From a checkpoint of a small masked image model.
Model: 13.5M parameters, 64-pixel images, arch vit, norm layernorm, activation gelu, moe top_k, num experts 8, patch size [8, 8], width 256.
Training: soap at rate 0.0025, 10400 steps, batches of 384.
Data: trained on streak pictures of flow and ridge fields, 195000 training examples, 20.5 epochs.
Rows from block 2, named by matrix and row number. Rows with one number belong to one neuron. Each number is 128 + 24 x the weight over the matrix's rms, rounded and kept within 0 to 255. All counts start at 0. Numbers have three digits each.
# fc1: MLP up (model.blocks.2.mlp.fc1.weight, 1024x256), inputs 156-207
# fc2: MLP down (model.blocks.2.mlp.fc2.weight, 256x1024, transposed), outputs 156-207
fc1.231:124095136118128123144144134113139126166135139123133105122134121157099137153126141133103128114135133128130127119099136164111114144174136123075100143150131153
fc2.231:128139128166134111147156140125117158111133131151157150113116147110145130136146150117132144121113139146162136140135097096147150132091116129151139111112122149
fc1.232:119123139133107128144153114162145118122114147113104137111122145112135147117136110144116098155131110131151146154134101191132103130136121119150124135113120114
fc2.232:108141117109170125117098151096094128145123108135148091105119106143143112145117121122149149087154127100142111157129147059121121109121140131143140077114151139
fc1.233:109105162122087038158198144095044153161078110113142109084123102072119112164151120108123086168133122068151134128128112138128168124124112128109141103094065083
fc2.233:130154133114105075137096115097144132144124096147158100108183149126147117174133149112126136128111101158147061123126144093092195029155167121117153124180124186
fc1.234:146158169151125116140099125079109153107095127119164157158093107102167196133149130149120176134127104142157166120114156118136139141139112144139109117102124108
fc2.234:107131114137115146117104148145127086118177122165112110125144134125099087128124127097142114132139103142093122114124165121119138109119114093138124167132130135
fc1.235:129126129127125136148149136113125118096115151154111123138099165140120147124105119129142113111127125126145150128139112110136099122119103121116141101144138125
fc2.235:145120084063137116103109101122135143121131074149142144113147091120135094134124130153132137137116163120117094121134106109124144129147118144090129085128133141
fc1.236:139150135108137121133090112110076129152092123135121136129086120155110123147115100165137111122149112139138124128121139146117142104112102115147118132151127124
fc2.236:116122131136128140106185106158184144130160132146123112098163128116145114115128167087146122126105143120146135140136111116147110165143160128094145115122120143
fc1.237:098207138154160145101108132170108115151157152113094110159151134139181110131088121095188142092089179107109152107143145115090121163139096150131176108151132118
fc2.237:131079114127108094107140122145108134150105121117143144082128144115122056092144114114152134166122149160180100111124168129167105100141157103144120106116160141
fc1.238:146129123158120137115091123130132128127146133118083104132139122135084113162151126126131116120112105150118117143115103123141125139138149136086127119124151150
fc2.238:122105130150118113125161115160072126153156132133159124137145088120148131121123131106155122125142170143152124143114158105126120065125112101163123119125103123
fc1.239:137163109140147114132152126080141150117138107115123175109103139100132106125177131121128151153135102165137156115131089151126119123152144146140112104156122125
fc2.239:122126117108091118149104141146118098115114137167145093174165121155098100110085140108129094093133146126114088115144169119098159138126102110153128112115139121
fc1.240:123183154124088110115131115144134163117128147169105141176124133116107139176081087132132125121120167114138125110128142113083123143118160113091133175116148117
fc2.240:098126119128141142069138136103095129123151134157138124127118143115169147097098106138126119168113097125139112144110129121110105142092105093115134119140125134
fc1.241:133144125137123091144105167143120120104124114132118142119088130158113136116110132123145146159110126112123142061084112152121137155150135127125149137146152114
fc2.241:155112141146114130128161124124094135155135113087127128150141099084126141123147122145118119104135129130122143045078084115139175118103112116140108121112099138
fc1.242:131142160126122129143118139115158147138086119093133153152087126113100142130096152106132130115129122161108147119135125134131164097144150122084161124130180093
fc2.242:156132158145143178083154083137149149117156125162138121166115080145144129173148119186117124153122131106129045130119142095125104120100103122128162127135122166
fc1.243:175136137130108114123136146125106142125112136147135137127118117128109140130130106140135127115127125121134126108137138139102144138134131156143119110118151138
fc2.243:131123121090111149145146144154154102134159160128110133158135132122139140126121139132127092131147132137156137140129117136105150107133127109112151131134124141
fc1.244:120121113125128138101130156088114140116143137130103157177152119115099096138132091149134105143162118152136111116120111131140138127101132119148093102128121133
fc2.244:140139122123118174122143132141135113114119152125144138120122133157142147136130122143112162112111127099132104117123094122081125071089083111170129154104116125
fc1.245:183089051105106172191110149144148070092172139121142017152126173081175112201084071123153107121120148157138124089176168101115192131067119108111109146137109141
fc2.245:092094158121110135157100129129111108106118129095069116136126154149168116185124139147125102160131134114134115112140111159097159152104164166083125153089127163
fc1.246:112106138135131114148144146111146126108116122119097170153126140099141099127127150161162108122153137118135115132138105164129122089130146115140120131127120139
fc2.246:131126089153123130132145148156130123135152128182115115163101090114125116144146140135112112122144103147145117161116145147149126128123138127116112120119135117
fc1.247:147119163113162099150147110165139134138130083119149109127183173117148127103149141172129105161089128118114120139118156104127144070127114105140125149160175174
fc2.247:118145135151129146156112145126096115108125170152138130165115079140153136143113100082088103126142130141124160149111136132134154171120140135130133148118083086
fc1.248:153118172141122125136064165168103135096140145101142107099123120125120149120117123081079124164121128134083134114125153131122154136108131090147109124095153153
fc2.248:132132103112133116136147108118105104129126132123128122125107144143131177127135109154114158080117131094128133120154100126135138102144120163133136135123155055
fc1.249:128172116125169130104152112109129082192146184083179178138098168143108100074141106130131145169155060140104117104135141107146074164127073155133206104112125148
fc2.249:135188120093072096150135119133180116127152146119135099161126119115188101128140124101168136113157120141085147139127120147148156101139150068137141192094136123
fc1.250:111168134118160140135101125132168129132127123178166157166168124121139138099099137150102132102124113113131139113114133124108122115159184127053121125164155172
fc2.250:134160102134133146147112159067106105137141133110104085124100119126101103167129175139160109126120164131111135143100125166160142130103111105175139147096078164
fc1.251:191094120122030171176106110146133061186119150142067117146137173163189109167117136147144157122201140130103084115111198113132163124090091087133096128105075168
fc2.251:145127155133136137110167128123116157074079127129080158134158121153099162163116133116102168178159134095122162126136108136129145122138127131107099162126118121
fc1.252:142114112131121105130107140078128143115104159089134086174052125141145095062121094107147090124109120106100143107130120110154155160066112106148141145110113098
fc2.252:168108141129122094138143104158120101104143106117118101111157181151143143106083121136133132136123113141130164126116127114137128088160117139116123124152123153
fc1.253:146129085135146133172085117174131176127101158104167171153158150116102089031110116177182145171162105138087112111136066135184035196101157143165116098116117144
fc2.253:138120146160155167121140102147144155109135162140121179123098176135146157148082161155096098130120116180103140142116110121098159130140089153087109158173190172
fc1.254:123198105143130162102127189083082121118109126150151086107101117136161146132137122073114140076104119068151115139080165110108098133122120124112183097164108135
fc2.254:123125103145117151121119121141154129150116115122127106134121138109159076170131132132131113146105105145116116134138108123102177133132125143120126112080096104
fc1.255:096137087121123101113141125170136112135135155133124154132130131094140139136134137139160115107159118138149106102132126157106145133087125123171137126134153131
fc2.255:110133083121149157117131115125116127111117119190124124085115116144116153149132138148150113141140129140159145125120119094123142128142115095138135139161130160
fc1.256:133092149161154102142103125138136154104056114105164147139145111170132182134114124180096099096095149074135111145103111137132130142178103170139165105147152086
fc2.256:150135132086128153152131139110102090109152113168129112134118131102133129133142114101137165151155123154098141129154142145119104134097176097140114151126138139
fc1.257:100166154121138101133164165115145138133144131132105097081175176090135161163129106111150118126151114143130107108144146132135133123148149146118112106103128184
fc2.257:113101109131143179090118162116101127050169110131168120147097116091143146139156135124127170120121142119128152137122129110145113134126157098186140120105161114
fc1.258:134114181119124143140091100115152129130161134093204136117156108127170147114110129130097161066147102084151134107132113131170102172123117147130112145101136083
fc2.258:134143121164120119111153136104126143133086160166087146131111127126122133137119141119156100136132114141137096127133131120126132107132141090116134105148120163
fc1.259:077142117126145121100145106128179134083125118142140150107128138118132130166100115126115148130150140149178141125118116126147101154094137114165119112146114141
fc2.259:166113111121103133164109151106108110189141159124157106127116092142165130125116153147145119099131125150110105141126138130115117096141113139133155141089108099
fc1.260:151152116122138112144110102113187124119139152153155112152148154115109144097125142135118126115086128137099096133144119096095140099157113122190143117117140120
fc2.260:145165132124104143140106112137099121128138148136130125102097096125138147113119078127117103089056109115146152144134110105143131195109137141160147148098136092
fc1.261:129140176122122125139181088120109131132146148099111102102135145127073143112161134144123132168120123135120105092141123117173108125133134101098116125157120111
fc2.261:135114119097124134112149168136139110164079092173145113121130121138133195093113088146111153130109110151126123124148125122112151124124122138129114121144086159
fc1.262:179143104140150111156086136145084123160149117139150088122174103121106081103108162114156121161129139159142131139120137122100124125112146112126124135133121168
fc2.262:096162165133122128095108096092153107126132138118130148122125122128113141120144129155095090092134124130150123139108098120137111164086120145145127150118148101
fc1.263:180171150119118129119132101132127103104093133135114116164135127145152118147134086123139116119124112161132180102109172144135132089116140141094133112152090136
fc2.263:142069092171134125154119135132142165114115079155154188105084099097115120144135184127137130168092160109133098123177096116108122146131119142123150173169095061
fc1.264:136147140152087139200156142176086106182101137130103129195111120142112131094177145149138109110076128128123154134164076138162120116113154137117154091102152152
fc2.264:136068138111153090089105075136128163117197161117162076101117127159145155187115137143126123120139098105121094153113127049173126124136118137135115145156140108
fc1.265:119166123166102132126115152149129118145108093141152109134121134137096105112184147141095135177124130141158116127126075129125154128159128125140105125115128108
fc2.265:135136121091157151155150085086118106131146148150093136119104108155158144115072098121150138110177140091106145111107128127137125143084114145172160144111094125
fc1.266:149133115134128146126104150111116123153133141097133124145158098119171140119173122091164095104127121133135108127113140126101122096142141172152149149147153137
fc2.266:150140147190162139152124129155079125149126152107102122122101145103133118073115134157169117120117141150131132125160151161140103121147155126120138141100144066
fc1.267:102133145139119138117156115141149146157123172109085113134096121123095129089136108120109125148152103121124108160167142156140122130121134125113117125120138128
fc2.267:114131131126144097073097119098131110117104126150152129127127128122135145114158105138121102128102127116126125171153146145112176139130166121150116176135113131
fc1.268:145110142133100111124152132160143126142117124142100127110119125133118129131128101148148125116103095127105161130096101168130122145126111093156135150149134156
fc2.268:119126123109149153150099126129100140123143139092146119147138127134102148099132146095126082139136146169124086094112136061124131124161114147140145068106138128
fc1.269:127133108121148064128137147117116101124127162167097102077141088084126081065185128109097115122119138140145185092124136146140115102146137125158077119147139131
fc2.269:129096180130145146131168106142142163103131144117125130165154119168142091136141136157162165145111147123107146129137129121143102129104121130123114114147149154
fc1.270:150108142142111114106129130123157141105112179116153133122116101144112143134134144102125132118147127124142142139155140100146167099083121130110111148119171135
fc2.270:111163120127131156137135127130120113143126116131129152146155160125150122131120120133146141133113118121113131130101108148131119134158145111113111131146117111
fc1.271:114135128100115111103109137156116109158119135131112152121134101159132092134110135142104134123114113125137096130104106114119135149135140122118097134141107130
fc2.271:136134131140126154156150127104150149106121144131128131123089148108115158103161103099163133129121141141115130122140127136147135093117116133139130103118140151
fc1.272:153145098132146095115151109124109125112111126120158126142092109099130156130136157149149131137133143112158109131128136111133118128131157101124106126134134109
fc2.272:122125153141124146165093120145104112092113105175097109144134130121139098155128099168140135116140153122121125115097131123125152152186121163129140117124165165
fc1.273:140130189103085179098121096129158125126144129135107131186098151088116079151123148085147099116091094163142119104148136134148091101084136209148183133087082163
fc2.273:114185087148128108184133155101149134103145117116123126109118113137179110130110123103164117157137144146091124153086126156119141108130121095143106153131139129
fc1.274:145132117142124148085125156136160135129135145130137120131139131145103103137127083136086064127129109134140152133133119153118133093151149130160141102106128107
fc2.274:142184126148131119124071101075138146109071141107146124125158146121102123119135163160162163140111121126089120132123137131096130175147135114115121172094082124
fc1.275:101139136116116085130145114144123126141138124129125127171155121138125120139130132141155111117139138129114140121144132107124125102133160119116117152091132146
fc2.275:163198127146143111130096140154141114150163121145106119114074145122142103100112107106101165116129118136117096133140117139142151108103157162088115166140148148
fc1.276:138096174125131106141132137116114114145161140108116090160110154097130137144142083105173148141092120132149139123119135149149120117084118171109110116084147127
fc2.276:130151085144084115114120167135157118121109134146137146051150133170137117102160200143126122089103127130127083118160106116108132153196173107161087123149112107
fc1.277:162106107136121101106126142139117106118093196134161104101155165100165136141140119146147147118115113045141162131116099117141171115152097120143102138148131138
fc2.277:152128122168098139123101116132147199100113166183085114111132097135153117147140117121130148145105156111107157129176118099131109159161127160114128148089155128
fc1.278:120098145112128137124133134131114127107152118126132100136117128126127119120115131117127103099104103156114127126123146134151092146119117140117124140103143111
fc2.278:126120107162123138160130094136133108117153154096121146115108086053122138148146123136115122093142107121142099147120090121104112131148125114134132120132122137
fc1.279:123160128134148120143115136111075123143137128149145111130131083096112107127109119145133138127094148153156144134102097129092145174125141121119147140142140138
fc2.279:153101091113132152135105142124165141126139093088094128144131137135148152167131121116126150100145090141081112106138144126149118098154108094102089106128110084
fc1.280:119156142122145109109118105125105151126099095135182204144148092122128153132123152177106115173150127102130119133144141140123134148115077107164091084164132140
fc2.280:127080092150130130187179176159154073135110164123128080168132149179148089112123079098133137120107172164079150140119124143121119115107150162104181137120120084
fc1.281:146094151146129114154131153127103146131135165119097124114147130113104144097161181160140151121120136157152149128134160123129115138146155101115079124145130115
fc2.281:119160128091087098108140136148173103155122154142098114142106186098167066133096105104125128139120100124088093141139113132130137104133077136118167145110128112
fc1.282:137137140114162134121149148102123155125126150114120118086111151126149147127152121114104115095127137151129130105137112172134160114116118107157117094120128112
fc2.282:122158132134137148129097132150147093135129153102122148138164137110136123102129128100087136121122130136131137118111157180110125129160161122142140126156137096
fc1.283:122125117067162074134146139168178191154105137103100120164069139159097187090141144071142148146157119097103121125119112130164101137126103122105116148109136124
fc2.283:102131146132150136155109089093125119126169138112112150117099117118122078133126098160158115100098128107117113140134131130094121109149127121173137117104122127
fc1.284:099131097130165113128141135115114115177116108113131106141134104105127120109171093147142128146160099104132148096153096130120114123103126162151093129162126106
fc2.284:131151151113146155164120142111128157111129163102112104126141108152121168156119156143146153132095131107147105143103125131103108119167139104138163096108111140
fc1.285:189103134135132163092154104091105108121125151153153154141132101068140138122077152104134151130137134161150094120140108120117105142094157173125112118150094139
fc2.285:091143166158150148104128134133106155104066162138151115125153091159106146181131122152085129133167128142122129121105164080125088125174131150152137101163116164